{"encoder_mlp_ratio": 2, "encoder_fused_qkv": false, "encoder_kv_group_size": 2, "beta2": 0.999, "epochs": 82.6}
Rows from block 3 of the audio encoder of a small audio captioner, named by matrix and row number. Rows with one number belong to one neuron. Each number is 500 + 50 x the weight over its row's rms, rounded and kept within 0 to 999. All counts start at 0. Numbers have three digits each.
Before each neuron's rows are labels from the 100 clips, of 14848, where the neuron reaches its highest value: "strongest on" is what is common among them. Only what is clearly more common there than usual is listed. The data: songs of 200 made-up bird species, synthesised, often over outdoor noise. In brackets: how many of the 100.
# fc1: MLP up (encoder.blocks.3.mlp.fc1.weight, 768x384), inputs 77-153
# fc2: MLP down (encoder.blocks.3.mlp.fc2.weight, 384x768, transposed), outputs 77-153

strongest on: reverberation (87); text has "room" (87); text has "reverberant" (87); click (63)
fc1.589:487500530470524481371524414528502454506505510517442542492553496474542552557490519474518526453572486501507564487532512489481613530567448555543474413514455498505494504574456548473453575406564546554491554458573460414507523387439466562
fc2.589:463489577487499462558535432463477507456521538498427457463464471441370516513536495493609499516468518422456608490378493574490519486531505503540540565490514446637388417508450595551538531534449479474469522460526495517528565442516453521

strongest on: dip (65); high song (53)
fc1.243:452563559600388570481345500519517503550578526590427538513492548590499562611443412489526433439462522551516463538519509583583490525512540437484561498486444546449480536543462504464487484541548580578457611557522552441500511473491482487
fc2.243:554563481542446494567477539510513504453592432510518403431471484542485518486442489391559462511443597504490493548469401532399519462389543470449568573483531537454529460489469501489450477520458559543583546505481579489526494457547579527

strongest on: quiet level (84); reverberation (74); text has "room" (74); text has "reverberant" (74)
fc1.532:512573530518515544437507529527552552482494471526484474488638471475565455385515474482489382510568520475496508619408460562473541536438499571559458518561572541456557581534475419449517480502488584387549515450472552534442517461481445449
fc2.532:455499411503475455495550456489458467496511466539510498528477488505462380508598513491506509644504501514526468428492597503551533510477501494530473468519512396584529526448550485555532455522573487526416535477529525496521486470521474454

strongest on: thin (high-pass) (90); wind (44)
fc1.10:587484563548549589409460503495495518541537519506518580487526518647483543555438482413540560557499387541514463453487516536480484509527545441499459595532472499449554492515428468503496542463448485599468662523432564408543481512416491490
fc2.10:564560476545447467442480438497461509454447514467479566562526431441471531540556470504502492510458553551432571501420457352455492487513502556486483555494455560502524511417511477522537484453507510389588452502522551568454476531514392543

strongest on: low song (71); muffled (low-pass) (67)
fc1.483:461459518589514490421461491469491439505510544479570574549444424465496555483524493394452480479545505496486492432559572553560493456464478595513459491588591479560485492528528555476541592543567491504414527501424448556478487509474433540
fc2.483:554445532478406466602520476527449503468499501517529580513484567541488566570551494475472532558402470498461470540558547602483324533552453422542478473547518432522437459508569484511573535550486422455496431533478610456439514441531398510

strongest on: rich in harmonics (80); harsh note (63); first syllable: warble (40)
fc1.190:561487524567498494507547475474510380559515462429564462459492486543467609502563496485527500331509542513435492436521516543529461558549500437478471541489564570501477545506491485448573499410448485444611515585468432580484461500514526544
fc2.190:534514466514499465524474501466617420396506532434460507540467546532512415545577428524525451551461528462520399587555458499605518543518506485482487466507451523463484517502586541538502436519512451547630473540497518552467517557535436566

strongest on: arch (55); first syllable: click (29)
fc1.473:520449495514467504410545520379525488525537487440533575426527528561478551446519516473433401546456523457451553609525590539532494446483506535577564513554559570486519520499434412548465531581484491485502508547422458482458505495468575587
fc2.473:481460475479571640518491517525504459506493579478512491493388525407460394525424507517456486506468626477534558479484445540427486500501447492445501437424507534498520511400497576538363467505484492412511533511533476526567511556538478411

strongest on: reverberation (66); text has "room" (66); text has "reverberant" (66); first syllable: steady whistle (47)
fc1.672:503500479529419491401477493533565513542464612470482488588495397546474552459557417471461498416554502582493533474462536449541533529529481515562516405515582490500497498509539491515492491593525553504445523513516461561406485478562426473
fc2.672:526530466463459558421505484464529533449511527536598494393395475583447482450560545487461455566574448459544453447535396533505508598500466517506550539469565501460419541449542507472506478470540553516605501504441496418547532423559569529

strongest on: arch (89); quiet level (65); first syllable: arch (64)
fc1.101:559576499422604485597471477488472583564609420604408533566530476501531523493507436523517502562497520550453463435436512450421504503520514516526495488559508512508488628527566521412507468471510505601521656430515529520487516394516514561
fc2.101:531443452361450486528539445467509480499561424476472477473490453558431500491420591561461482485451373427510468505499461466500454432551528501497540537546536484412514532431458501519450513504526485485492473483464508570476474433462592566

strongest on: steady whistle (93); rich in harmonics (64)
fc1.33:510456460536543563532505459489479592524486452478457546507532445490448533629547585463516452539488486472494505535457545511513541517482524480556571512485490536447493552481543474429457452546529599518520533411501432460450467435487551506
fc2.33:445472526464556482468469580558424424568540540551433521509596512420475486626522502568539540414435517515508418530431463568521434537511456427519453490490442428483553441538415488489458543381474522434547463558571578454417464461519592440

strongest on: clipping (100); text has "clipped" (100)
fc1.134:560456514464464498454417511435515534516502551511380520553444571472504569560389500486499562445457416459520480515468554491463423548583537441426541495529582505483516449579534478524508522462525457554530474502531529492475446465524503464
fc2.134:530485527409485581421462516483485476490458523539437532544467495494497555410465550424418572496411532510558396548475588589550428513551449561530422432518605433495538501520504427469451471498517477590422525498533424474459543529417506553

strongest on: downsweep (91); pitch: middle (91); first syllable: downsweep (83)
fc1.230:474437423450560493507545512470486489435459559458511555534494501482464549461464564522478513535491497526498477472434562593451530491527561580497539473522603504483545500555468454542507517561606460466574590520480521556505509427504490489
fc2.230:523504497472567566451580509461503455557466420477531547531530476564525482492487502494568542425472539606478430472545521447527458515514454553509408492494458476502547471472409405458471514449523556560530553579448554523555571389574449543

strongest on: pitch: low (100); rich in harmonics (85); harsh note (72)
fc1.465:443502517509464448540589412522444598486536485471471559531576571487471580571484497514436460519473520489467531479576582556427569510506500516510607523544489574579479500488491486504480475500450431464473549546532577514508478462544442478
fc2.465:473598572454483539508512466563557426506641563539506523531548564529418392523526553410444512474449557581412572440506490537421542425454558430535546426472482566466446486542504490526450463462537506421595489524494599423453568507516475481

strongest on: dip (100); low song (100); rich in harmonics (93)
fc1.216:421554476487641433593444468478450549465538430403476490454520453504541566521625423552486454520456501544512465470544569487485506455421569501485501540507543558552440474473544460510555529517471415451552450477547454593538474486515517459
fc2.216:494439602592586521470559482502459523531517495525527494576553519531502541463485555429533454504536567494485537434495483548420507482462475559518467528554541469542436580457509505446573533495385495522465481512470473456512546519520490501

strongest on: rich in harmonics (78); high song (69); upsweep (45); dip (44)
fc1.723:501503351597549570536511477375450471518457475401555465502465472541445552486449453536478505397389491520530506463537559523572487480513475510526394619542556541441408529518541466475498504537536513652549505478428493562501573475487518571
fc2.723:418546419454479379566511483537483450548508421561488510526542553603534502481445567518498598444541504558532610480539447491486506490474541513590543437484425480594457486529472522435609481416556472444526535472485548504508423478497466531

strongest on: thin (high-pass) (70); pink noise (33); rumble (27)
fc1.177:586432481504576540526512503464512548471482465501472542435498428439496516553542424526468514584472335459516470573405516519575475557459528422423496518518519529495447484563530515578485500448544514467528590432498446514494529420460425494
fc2.177:529535543540421523453523500485475480546494475485455535531526530528569472458491537518471485418519520566423526525524449493397491429418468626495489520439489526475461522426464489392509461463499488465539469536489591561450373544575571500

strongest on: steady whistle (96); first syllable: upsweep (47)
fc1.188:609441492546585529408472470465444490531387570516481455526561465577520580545579534444512459384515402515437507534539528460585534421582512565571481524513552459539485551478533441509586541389507490416454528495456416512495531481630566512
fc2.188:537505575443541448567533516552498475490533471507530505475478521447479477527538430485574440480502523513463437509489562476518492538470460383497395533452464493534546544429535433469496522540364452463589488583539485526603543548527471601

strongest on: clipping (52); text has "clipped" (52); crickets (32)
fc1.755:422533446495475462419470449392385494468516510463546563464500420500435535527472479477596521512487471488484547377469581481566502582441462594465506550538449532514466486477565576491498492469497536606471548434486534575478588492486409516
fc2.755:450578525525512508454485463494433491442476520499416489475552583608449439523561466493514538521532533520497537515420506545494549456461493439565427470507515452529547475537564585522541527510428474606488451520442540493432540542362448508

strongest on: pitch: low (87); click (75); rich in harmonics (73); fast repeats (71)
fc1.226:522555519520526474505488413530490467506556504401426528554546446508541574565438488533535517409571530582520453476413515434509476544560416455421494452513480531530511486467502562460590490511487470587443588434591455431480531417437469543
fc2.226:495518515431485434482438501550542478473546444515563543487455551585540539535428603580463561565638543529483533456520425505446507464508438502544597459529560399478473518436481584424505540493495585398480496512472451450555588473482455485

strongest on: downsweep (95); first syllable: downsweep (90); pitch: middle (68); arch (41)
fc1.236:470455547433622532478579557490506645461500457528550526481472599488428547481435468511486420577543509512522499478368543559481370494483408492566589398524574563500519414462563553526523581472509526503459543418535497533460485399473454467
fc2.236:512455490507504421588433557520563408477480475485449387511458507458498506567537440522459504387527451493509494622562571485596532500459527468546512524470440545467447486514477481541487515435502503424480432481480461422488512549614540527

strongest on: text has "over" (100); high song (79); rain (57); stream (35)
fc1.125:609466445460437506438506483448386522569421517473533493564563446509507509555501582522554543566442492411468494617510556506532594627574460497513599520540507513510425510389539513464500576545434421535464478509424497536561523416477492479
fc2.125:466534537427477394488514539448524502510520447481550529450536518492478460558542504488512398485577403379444500572474587529550415563477475618603452405546406503517437483610473511510495543479515512521555497480596416460559523404459512439

strongest on: upsweep (47); first syllable: arch (31)
fc1.320:516548527476504459552524518436521563405619475543505458577519512488568536505527450536460512413425417483472486486521537467468464474482449491499474529593483511430584606489583470437498492510529506494489494406504493568546533498482540496
fc2.320:500475388372584457413548568517540442509510577397496417559470546569486532525501432491584510449406475470518513532548480426441449517441470523482498493437506504501458492538436529503450498602467600472511511432526547547539528564673473561

strongest on: thin (high-pass) (91); reverberation (71); text has "room" (71); text has "reverberant" (71)
fc1.222:491447474434546466496495430390475484470500451592371520545468572456415529452474504519488583531500412394450408590473557496441548532482539507557521472502522468401467468563513484541467534543570493561510580488529516480542476458493496438
fc2.222:604489550488529436564466580590575429482537511526488447564532565448408438524490508393534550558533458467477573525507518439454551525417502430600483591517419453539482490383511541506597577466417446468595511423427515516542462621507510561

strongest on: high song (97); dip (70); arch (68); first syllable: dip (62)
fc1.629:510497460533517452530403435438424595555485464584556551433480448565507522528403547546422473519441466483496511501428542467462508461495516545479571424561535517527406504482574484540494540565546477527537531475512480560533525393426572420
fc2.629:550477539473504443567572551516477467447456592468539500541515515485462447417508422551476532554503471502531471483519495438492453567505492562435514530517480461519550494395502532578544469544508485530525437528515552481594524456554488507

strongest on: clipping (33); text has "clipped" (33)
fc1.83:511537630474536543395570519555542418415499452458572533465481465502549581528543590509471443495467513584558451445662584558574534480493461384500453485547493416522544503505476475458541567475500523437476548541420494420445495480563550584
fc2.83:473508483518422503542556442542496504490494486542551528430461521452507536472537470437403484496570455549497552474460544549541482538381433496561489463539549443586507456459500558583481445582536427458440484542466516439468517463520491439

strongest on: pitch: middle (75); buzz (38)
fc1.115:465496512603536441481495457443487491409488517527558561521520475547419511444517483452456473557496486481514530598436568516469526457581566497509560431532495577482538402505575498516415516524544537599494495495595485539494522426514432494
fc2.115:492538527517458383570429496514535459525465611480558431489505547517470388494550472513553538507427629487568608538443517539557533439428499423451535589499476506527516534512549556482494471511491520490458462490434487416500543502524451496

strongest on: steady whistle (85); downsweep (73)
fc1.477:545468546399496549494624571534516573423579381603484542425593425452430536475597553587490544464549480530488475475457525575456522516514449476546504428531441465546592609439537476471490494549496598613526502467483526519514466488492494492
fc2.477:417439577506524435396626538566441417626597513464417421513542545513505523536523535528544501427488622636456508486413566501477498513410480481515472582500463426549466462470464545532416494467468469542513474539518499527465501590443425484

strongest on: reverberation (68); text has "room" (68); text has "reverberant" (68); pitch: middle (66)
fc1.536:508526545452483524542498544479457539461500519500475516383535481634586531516456572488548508546514437509490525559628528519531429568593418486521502458561491457499454433466510439513540619508508475434461478564523541405477499505410459456
fc2.536:517531510344462491580556488560488474511503509536400520537503531464497410465479489585468477497529513471458452534363522445423547498535454435448487527486546617518528568417481538531504483548505430521442545532551525529476479604463552507

strongest on: reverberation (68); text has "reverberant" (68); text has "room" (68); upsweep (52)
fc1.147:550537446566539426439553521512468418598529410442547498464553472491462526501557498515428396470627437540451537456450512512583516528545595482589548563561512477432416511508408436488455533520545560551608518459537535480480581496450575576
fc2.147:519469521548468468556481490556462461521468501475464565433519573489553506561524541500497473454581422526476452478526524539529410521495460516530508536504457408484580500388510488509508510506419455400594437614450593413478517500524471390

strongest on: harsh note (93); pitch: low (93); warble (62); first syllable: warble (60)
fc1.100:423545521548444531538524498534464491494465415458514568424557419496502556492475482489552506548602498496451470472487554527510378474519476598491506466524544467482505514532476531460532628427493505431486563450424462490462461421499516502
fc2.100:506460539514553455508508529487445467487447422531529555539511512489588494451516488547496560466515585560512454514505464475481386526495418552458591533452463563483467448570570491488470531497492483552478510489623429425465498587582581450

strongest on: harsh note (70); first syllable: harsh note (51); buzz (38)
fc1.467:502492583406518517438501493418520546565482551538506523553484534517464549589528527472453543472440486481525482580443597503491579542548502475473618441479471474469441562520535561497495548486472517508476440455524460455476536435471553563
fc2.467:468502490474550504495465488508621418472504457388535476518488480428493581456459496396565519519532497561529586563400471427524523476461489493476461497443496450499462427462449578500488469495444454419552533481527474428568550589507484598

strongest on: harsh note (78); pitch: high (67); first syllable: warble (53)
fc1.599:549468536512571557435496524415496463491545464538470573487447463464514577410534545480493525535579507515490560548524525533532523492467405487546573475461621527496518520428507476435555512512538438516492504534504539546473415367460493555
fc2.599:442503507501569496503478507590518533646609512569490479489563480465464452557580493485508405566502542511544572467504444530505508481514556471514534466429519491536549508455477537519417498505427540477481564417459491489603460542493674412

strongest on: first syllable: steady whistle (37)
fc1.551:478570521440462531418493464535496551440446591548451554429573431528523533517487473472490453515545515470491471467443573598503563536538421492526429584515485609555462452501563565550550534520581477469463522444491524429479636409521407474
fc2.551:479464487471560468594573443566554454517551496547444502537401553455522484508552477573461499490363474478417501482507469512439475356458537433526491510480464484478423506462530541490602521496533523459539536489464530476466534540511518560

strongest on: rich in harmonics (66); click (56); stream (32); muffled (low-pass) (30)
fc1.355:491455542473500431511458425430381544530573425478465508449457472487499571440618510583470392551572479532488520428460523472496561516423454555492590473520492436500475481467503538503472516479536496531496656469561442455557448408509387474
fc2.355:485526489599425571420521476502485434493456500437540478485470626430585444428463474496448489488545547383507445419516450529454488470458505585462445466544476429547577450570469537503519514478465435514443495521478472565457439509495461420

strongest on: first syllable: steady whistle (43); first syllable: buzz (28)
fc1.491:543497547533467585468597536463528470461420529541529483466486497507506558482465567467542416434490526457490512617462521499484573424456399526483435439475513595542616480468457489515495596520500502499474520597497526412516455482424534435
fc2.491:456554444501436539468481479510509469495436467467422508508462550525544545516512526568480527482558460561511456563491475424494559568490512471507511544431435490490492511537529426555433481528404424498540386612494566496409464559520545475

strongest on: low song (88); downsweep (57); first syllable: downsweep (55); arch (46)
fc1.606:457537441445518538418512444474452515516534583566437498621487461529398523472550474573528490453467497567395558400423591466453561517487474537523441415507576649409463567601578540495463512472525568570514508488396443543494417454492444410
fc2.606:545509468421541528525384478451540567448406531473502549538446495413504314532515542465488424580544455503532592512555420502587470528498445505567516439424478504555494488522498550511485533502631456514454507537437452476496509442608486488

strongest on: arch (48); mains hum (33); first syllable: arch (30)
fc1.80:522436489579527551562577546496564530526437396480478543367558451546414565486536542469537471473426507437480470609469525493479594510480523462558544574532513440460496502369472488514571552518437522486466479472471544567564510423431481502
fc2.80:475507537454530489531498579463572489485562516408504380435456563430488543552528450525538459511482481453491504437480480516515492522327434527480493422465514533562503480495536519495485480485563535480542507425484491418504419524484522486

strongest on: pitch: low (67); dip (49); first syllable: upsweep (39); first syllable: buzz (37)
fc1.121:535495496581551540428604462522505522492443484478499553506537450506486520515466511548566398509462424437412492543433501473476509594501477521411471572550474509500441538534536523459590461419508505570494548454486516477507471429535516455
fc2.121:411572553522506516506483459407446465492439488544523493462545563605534400402579491495463474528598422519532574473518446517560441514446585622586518515532485443503537413480498495476549511479467528607472531505524512441556564488516473555

strongest on: clipping (34); text has "clipped" (34); white noise (30)
fc1.665:503485504450395442538407507524556457371554503552506449485472442440594566600465531512423442538530484569550451441541607609549546446534509513502483521475488491549552496512490467530561560521490566537555492518450557612525579460527473584
fc2.665:462559445439562526585519464524489482451482495405496470508423500502463530538521506532497512523426504451537534502491522524446545594454435501484484487534519495448479582437557482537451431627593525495564501537382493483458509513428551477

strongest on: quiet level (67); upsweep (49); arch (40); first syllable: upsweep (38)
fc1.435:487574517546488554557538393436469530490586497478465478540583463601392513481552543507502525424529408551485578415504509498585435449502494517600507558542546483499446511456515443555542460550541515405484573571474507469417563451439570516
fc2.435:495529514419506481496509573508503581508560493440517493484505474477513421569370562486554523526565542590481450556546466482457475521544493478553454459459492608488521494544517401445481481460528513551434491472528466465496446449489562498

strongest on: thin (high-pass) (68); wind (39)
fc1.400:455471478485499535468444536483471462448486474555440546516446554544432542500469527550495568480449521549455481495506525597609481564484529466517449503518460478441561521550509433493523540524515541645436670506485500453487520517479513482
fc2.400:495532506525382454469491504505592426493437554438448558557489487436494544512417509438566512431549553519497499561419474401464493440411565508556466501472389531590536529392465471477566466470443456416597488470457521473434428580516490462

strongest on: upsweep (50); first syllable: dip (25)
fc1.466:483486493486449560382483454430487519427463509488432590494539473512436571511448537488491401463500526398495472521584594604537482566556462527520549505494486513468511510441494434498559520423594439488516504582491492484475531450533512401
fc2.466:475518390422575432481451556470571570452464439484390542557503468465476468497455542480449486534521514507537576504505421588474529550395518565505511485518569532597432540508564464459551536511571416521442447548539481573494415550575486453

strongest on: warble (82); first syllable: warble (47); click (35); first syllable: buzz (35)
fc1.724:552500424534502422579569494477552561551472349496503490466484451466414551505507537564607404492462476463538520529549561564519528522517543509506454473555535542599514455478486519510533433477440437517499530534549455465519458478486522498
fc2.724:442546424494535475500488457535453403536452542496444473581512637531539426511518452535481524510558555494485521468417425470546503490515560498446498520455487603513523566496470525474508457502526465481505471531515503369421463635433571529

strongest on: text has "over" (100); crickets (43); rain (36)
fc1.611:442519512430452530463547496473511451470497528516566516473516366479425548531547451490564555516568493468508528540565516486530512533515395527486461430491494560503514496418552488444448478473528510461537496465416529456495559383507480529
fc2.611:473475539463468468522471524449527423492434590561457484598460563432559466570503362547474445477368569498505492511571456474509438475480479573475478495522409556427464527545493535540473481470445479423492500461528442512482499668488450457

strongest on: upsweep (91); first syllable: upsweep (62); high song (57)
fc1.499:533540502591514510490614451429465466481503439476612495473494513480489539453494487444440426391518487539546581433491529514533450527495494499519480498501483523512485488317410382487474462474485557522531510533519610592569558440522476621
fc2.499:486487460488517506512493480469468531439406557459492476469437584524561359490563530473398409439532525485481465448619474529505486577479543529461509350462546494535515424470508529462500503485477390419418555533422527541506480583578438534

strongest on: text has "over" (91); crickets (66)
fc1.554:498512444552459478433576465507499511543507443521504600529551554517507546478508565542506463424464466464419522490448516514498537555510549507501465499495512573540585552620451412438449446420567590518499532484509491532570452409483502571
fc2.554:459572530471484528577414448481481503494461452440524524402472461590529432513419446488463408507646535477526464539547457452519530467553535524495530579457450506484461549493500545477450421529502468427454469399544483446450591420512505527

strongest on: dip (38)
fc1.461:467515513453413501470455399476519519439461464436433457493487314578467491478521446553418360457488432459541539526525516585550521381530565505543508420514558526455421495479630441570462441488492508457541552434564506425561466463528417488
fc2.461:590446525558511471545456556545523440440568595448543488561425565483474400479472515499509494501571512569554454518522403446453402453496498539497503535473543557543500489519481564442498473528449456538495514561466483435448437550544578482

strongest on: upsweep (52); buzz (45); first syllable: buzz (43); first syllable: warble (27)
fc1.310:460566503545509505488451501497351554513524481521559525477482542489536569501546467444514553431412523509526430468493519645531582497495472480467531509463509572474633474547503449476587576519562501482513533514467529502543437513566555488
fc2.310:459556402519493464515488506463441465563475429474509501453508567587542402482509489556509572576560563560511523587462363461493528555513563600440551622554460536460518493485443493489420455537516492555449456546485542495460586515497521457

strongest on: first syllable: steady whistle (45); mains hum (31)
fc1.365:634471492502544425455454491487421538458518438455476497583551557503513530534488538527464530525494554548374531501463547508471462496608490594495591481556609459411519555514555460520536594529470608476513430479514544480496494498495516469
fc2.365:518537572489478434532554462483485556452554500524428518534583467521495584398446480426501587518563509485563452509455567467451465490581483486453543416439488524589462459533572515458583485479508493422436612500600548474496560536559499526

strongest on: upsweep (66); first syllable: upsweep (63)
fc1.278:599440604472513490560498495427434518558482490571478521506548429513438534482558472483560501419483503505461542462523546520573522424582386548531541467505630543497476491426569549498564494406519518416460540480563462506510545456519518549
fc2.278:589466541543483554521481535533478499452437512519523452522656456430478383461525569531544522456490473391493409505413451396491503467499457531401531497475546572514546519542473489486570513413585414455590622557451458513514523577535513514

strongest on: high song (58); stream (32); first syllable: warble (31); first syllable: dip (25)
fc1.761:499528460499566478559511503561532447406474459421487502459453425545494554508458495400451534555581425539533473454465544543474469476503505499468528459474582594466463536556491539477541512545598552462497437403498441436448527468569449502
fc2.761:518538511535536498497484453457505422462437553434471467538470559439429421648525534526445572490408575465459462551477459507469427520544466390452489511404446559489541511488465553497539470507527441443534415564436540503491530546508566487

strongest on: downsweep (64); first syllable: downsweep (51)
fc1.423:507579549497506539419474521533543532493453463599470501577430463556535545539524540561579520546474577522461462452517544581464559468540542582436473476525548577457501464505540471497541510513526501466453493489518399465463620449451499483
fc2.423:485447578462448457511429489460594522480413395527489484491509509465562491448506592423428426559515402465616559603554492592608479442493486502526497455505488474591469440539506503505531476471471403469482510599546555491526540441477426441

strongest on: quiet level (88); rich in harmonics (72); low song (69); dip (37)
fc1.431:580509537587598504501500453562442448537456491539519466550494567551516547501449481481553538482546509580537415482464514575556454548545483415453442490581541457517504615534490482441489550482507450533481464393540462637463448448478433483
fc2.431:507514523562543420525405484490504452518545498492449480529494538486478441503510531495471440532582569469385484557482522478545536495504473510437515450440494548402489502555473578531558443455580496416493562481521463445468535492547435428

strongest on: first syllable: steady whistle (44); first syllable: downsweep (40)
fc1.746:472501505498573570465467490513436534538466575617538465494507504532553546455527532495566450497560495583500474548527552509500480519471410588559467508548584422535545468485534600527454586497517482494417524479511405449584472502434517424
fc2.746:464578541584547508478543493536486471529553459532433564439579456472565445584481447537550510386565463465557407475453476452583522539396452447424475515493444497510429523472471561531423497497488388545543524536514501516562481565500611436

strongest on: arch (49); fast repeats (46); first syllable: arch (43); first syllable: click (32)
fc1.227:494499490516604530535533396478443531546606365520479518531558402430570525525507534508459461468449430550384558485464458571489480528525482479477563489511450518425520515464462477523547503473493536486486545436557460586461506395563486427
fc2.227:485494527497591552485494577538513397569475474448389551480468501451454560455478455528429484496499524494509554523547545520446415461478511468536375443467520462447531521513514526515458532465515456446539485479486481509487535501552495479

strongest on: pitch: middle (92); buzz (49); first syllable: buzz (46); click (42)
fc1.542:495490440558508530476469479397497496485558479541472448439593379550530496451524504514455497467526451482549515434494571549492476362512558547534511527538497491523506473366476516579479462513542513514523554494515472598480489472448471565
fc2.542:493579546421508493535516462518463499509521580552449399510492544509522397499516544584440567496478487469449510480528527440493469583474427551430549593473464492377537465474574513614490482532536437556490478561487513543541477520500582467

strongest on: low song (99); upsweep (56); click (46); first syllable: warble (34)
fc1.332:521528465507446478572462471556479474481477479560487445533609512445518548452524463527452428508516492419566469483523590472466583503594563560512473413643487519552542495568406485482490477440522495518497439479574556518552444483524470441
fc2.332:465553479501571525565544581504530356455523531435555473538527582484485519474580384579514449558490527421532418539517548450457522563551544497430441447478462596436563489531545427505566465552417504558523595471492451499530512616524462569

strongest on: steady whistle (72); first syllable: steady whistle (50); clipping (29)
fc1.683:557467584561438427499553519479598479508455501550602494473476497493525533518504611489501473449580517480520452477525574544526577534598447507506470385531551474519616488506448478469495530402545536496528595528475506525621525531506558564
fc2.683:365476416440511467488522474499447503555552474493447462495481483416489468551483534540483491577568441488464530505452528367561541571360532574451426502459493532516490459475524475525489468552445512460555480444487453479476429567518551470

strongest on: dip (81); pitch: middle (76); first syllable: dip (51); first syllable: upsweep (42)
fc1.516:528506583553482536429505406548463528528500553517524456492532408549473524504600578456454407503404507423542552485490544605476501503482513478401541440533543500512404453545495477484485400490508471558500454467530470458487510475486390520
fc2.516:568523490381549451573432502515498460529522500466464444467443450536467386482518565514486425516412460514564515518437491444425468508434437423542446478505553451489471549434520515515443442593483540520543426470475524457479499491469443467

strongest on: warble (71); harsh note (48); first syllable: buzz (42)
fc1.651:491533455543521472529502509451519516472495462425628495464434407452515560481469537512524511471494434410536416548482561477526495541501468568449399536568477521470481542467466567481496477405514502488457522533472521486460535531412524519
fc2.651:439491431435544540488559406468464507500530439493498445570563545542469430466515527534427557537419518415527528559514438453523505594490443386499540449475467460474450602476528477484505464507552475507462427551519576505444545545487531549

strongest on: upsweep (65); downsweep (55); first syllable: upsweep (47); first syllable: warble (27)
fc1.616:504454500540546568516583485453428510487509487507424508408515454524449562493536478536486507478520483467490541483511537529425452447479492541516482558561600535485495497463525520547459506532520507529494493500562470498523412438403439637
fc2.616:501477584553571579587517536535466507529536404470463524413529549400479521461477385466501541466444487447500457557428454567484484512494359542495492563478522477470496471577501522589462476519481403483664469481508476438495476437427550493

strongest on: dip (100); first syllable: dip (68); pitch: middle (68)
fc1.689:441582620526517559469539512496497504439435455587529539432454539506541576501562466580461434533535517488470446549394546502573539492484466568495537493614460476479515475432625411510536517427431587499555553495520533424486499438499419476
fc2.689:480517552523488578455523524450590514528479523549512507489590446488541487570517512512522538556503482461471423485437513449603524542486523531476599565536546562421513500390529455606555531505497553494524546473373429460474569512476536546

strongest on: clipping (72); text has "clipped" (72); thin (high-pass) (58); wind (40)
fc1.523:478532508455523420441572452657474470536486550527564435500557482562471545546526515441580516427562530473472536418507565518514563510498426609496529478554579554522569569527569512528453524518454487526483475429477547578516481430514453558
fc2.523:470502516484483525498583430512470550444511482551578445433521441462492505545487469444486498502553553538465549494520506547492493587530456407516442458543483540547511565561541378495429495498437473593444454430543524559540502443416505534

strongest on: downsweep (56); first syllable: downsweep (48); thin (high-pass) (31); white noise (28)
fc1.747:564487490538528632493470484486489484472450432518515468431513428599519523529425538425489576450533437458510516412488531616529503511502462461470426516534488461540496471550515470538436539442511514629498515457599450451509511507539446440
fc2.747:553467499525490384530475493543480529425464482496549563514519530399521498589499460524568464510547592518487504518469422384425453451454510486528503549432458554631529497439537544538484483512482443444561497501463521519507503529526449426

strongest on: pitch: middle (72); arch (46); first syllable: arch (30); first syllable: dip (28)
fc1.758:510492485464465540478447460427531592466459443523438535560497430515400509484518441578499533531454471474484538604523570458546496526479550481521510515503558573488490503406546527475579470494562485472578559515407402454516477484420538540
fc2.758:449476550452514448584494529487571525507529449496530442549564515509346453441519399484438502484530514449522577510497581465488472546505605526614565476497399582492463504479496483434490416471503473527559485497542440528500496523472525492

strongest on: reverberation (67); text has "room" (67); text has "reverberant" (67); rain (40)
fc1.224:528519577519585461578449405474427506528522403547464499520532483651394562485533534548495393463532474503495484463539545558462541452507427423519489486470588539490461481509555489478431579508544608446486549413476476500504528468549582500
fc2.224:436427524468412629496470529539511503500516476453521442500489494431479550471546475433447551592511502443453505460578451548546492584565512494540568530413390492537434439492510523554491428506522445504529505480451513503431492488489563496

strongest on: clipping (65); text has "clipped" (65); thin (high-pass) (43)
fc1.135:486514475530507464429511455510506476477429426460577588516497478516595551518502524416437459518516589554503529485526526503459453466427536593556494516547511508498486417474445490479481497488476468471514476502449558543544550453493453586
fc2.135:485601608418482460411457492546441495448545523566493533468561532507392430511510499546560484448585501538501490441510595560519530509518498529501461508512586437484532445587466485537435583467471447546513585523489479530533491508476519461

strongest on: steady whistle (82); first syllable: steady whistle (68); downsweep (62)
fc1.70:569479562563481552432489435517469529534512490587463557417539550590531564520547563446538466441515510499431509491526527495544647486498479482544504493529449461535532578546448445474505583463472526483500552543494505581503452453502539474
fc2.70:447439515506539442502454528479426476499505507400490456527501546486503595498560477473559477494473521439442462542531508501604481604434441468472533433398479566499485510531484520433450456478483426470550409474533548527554503591521500528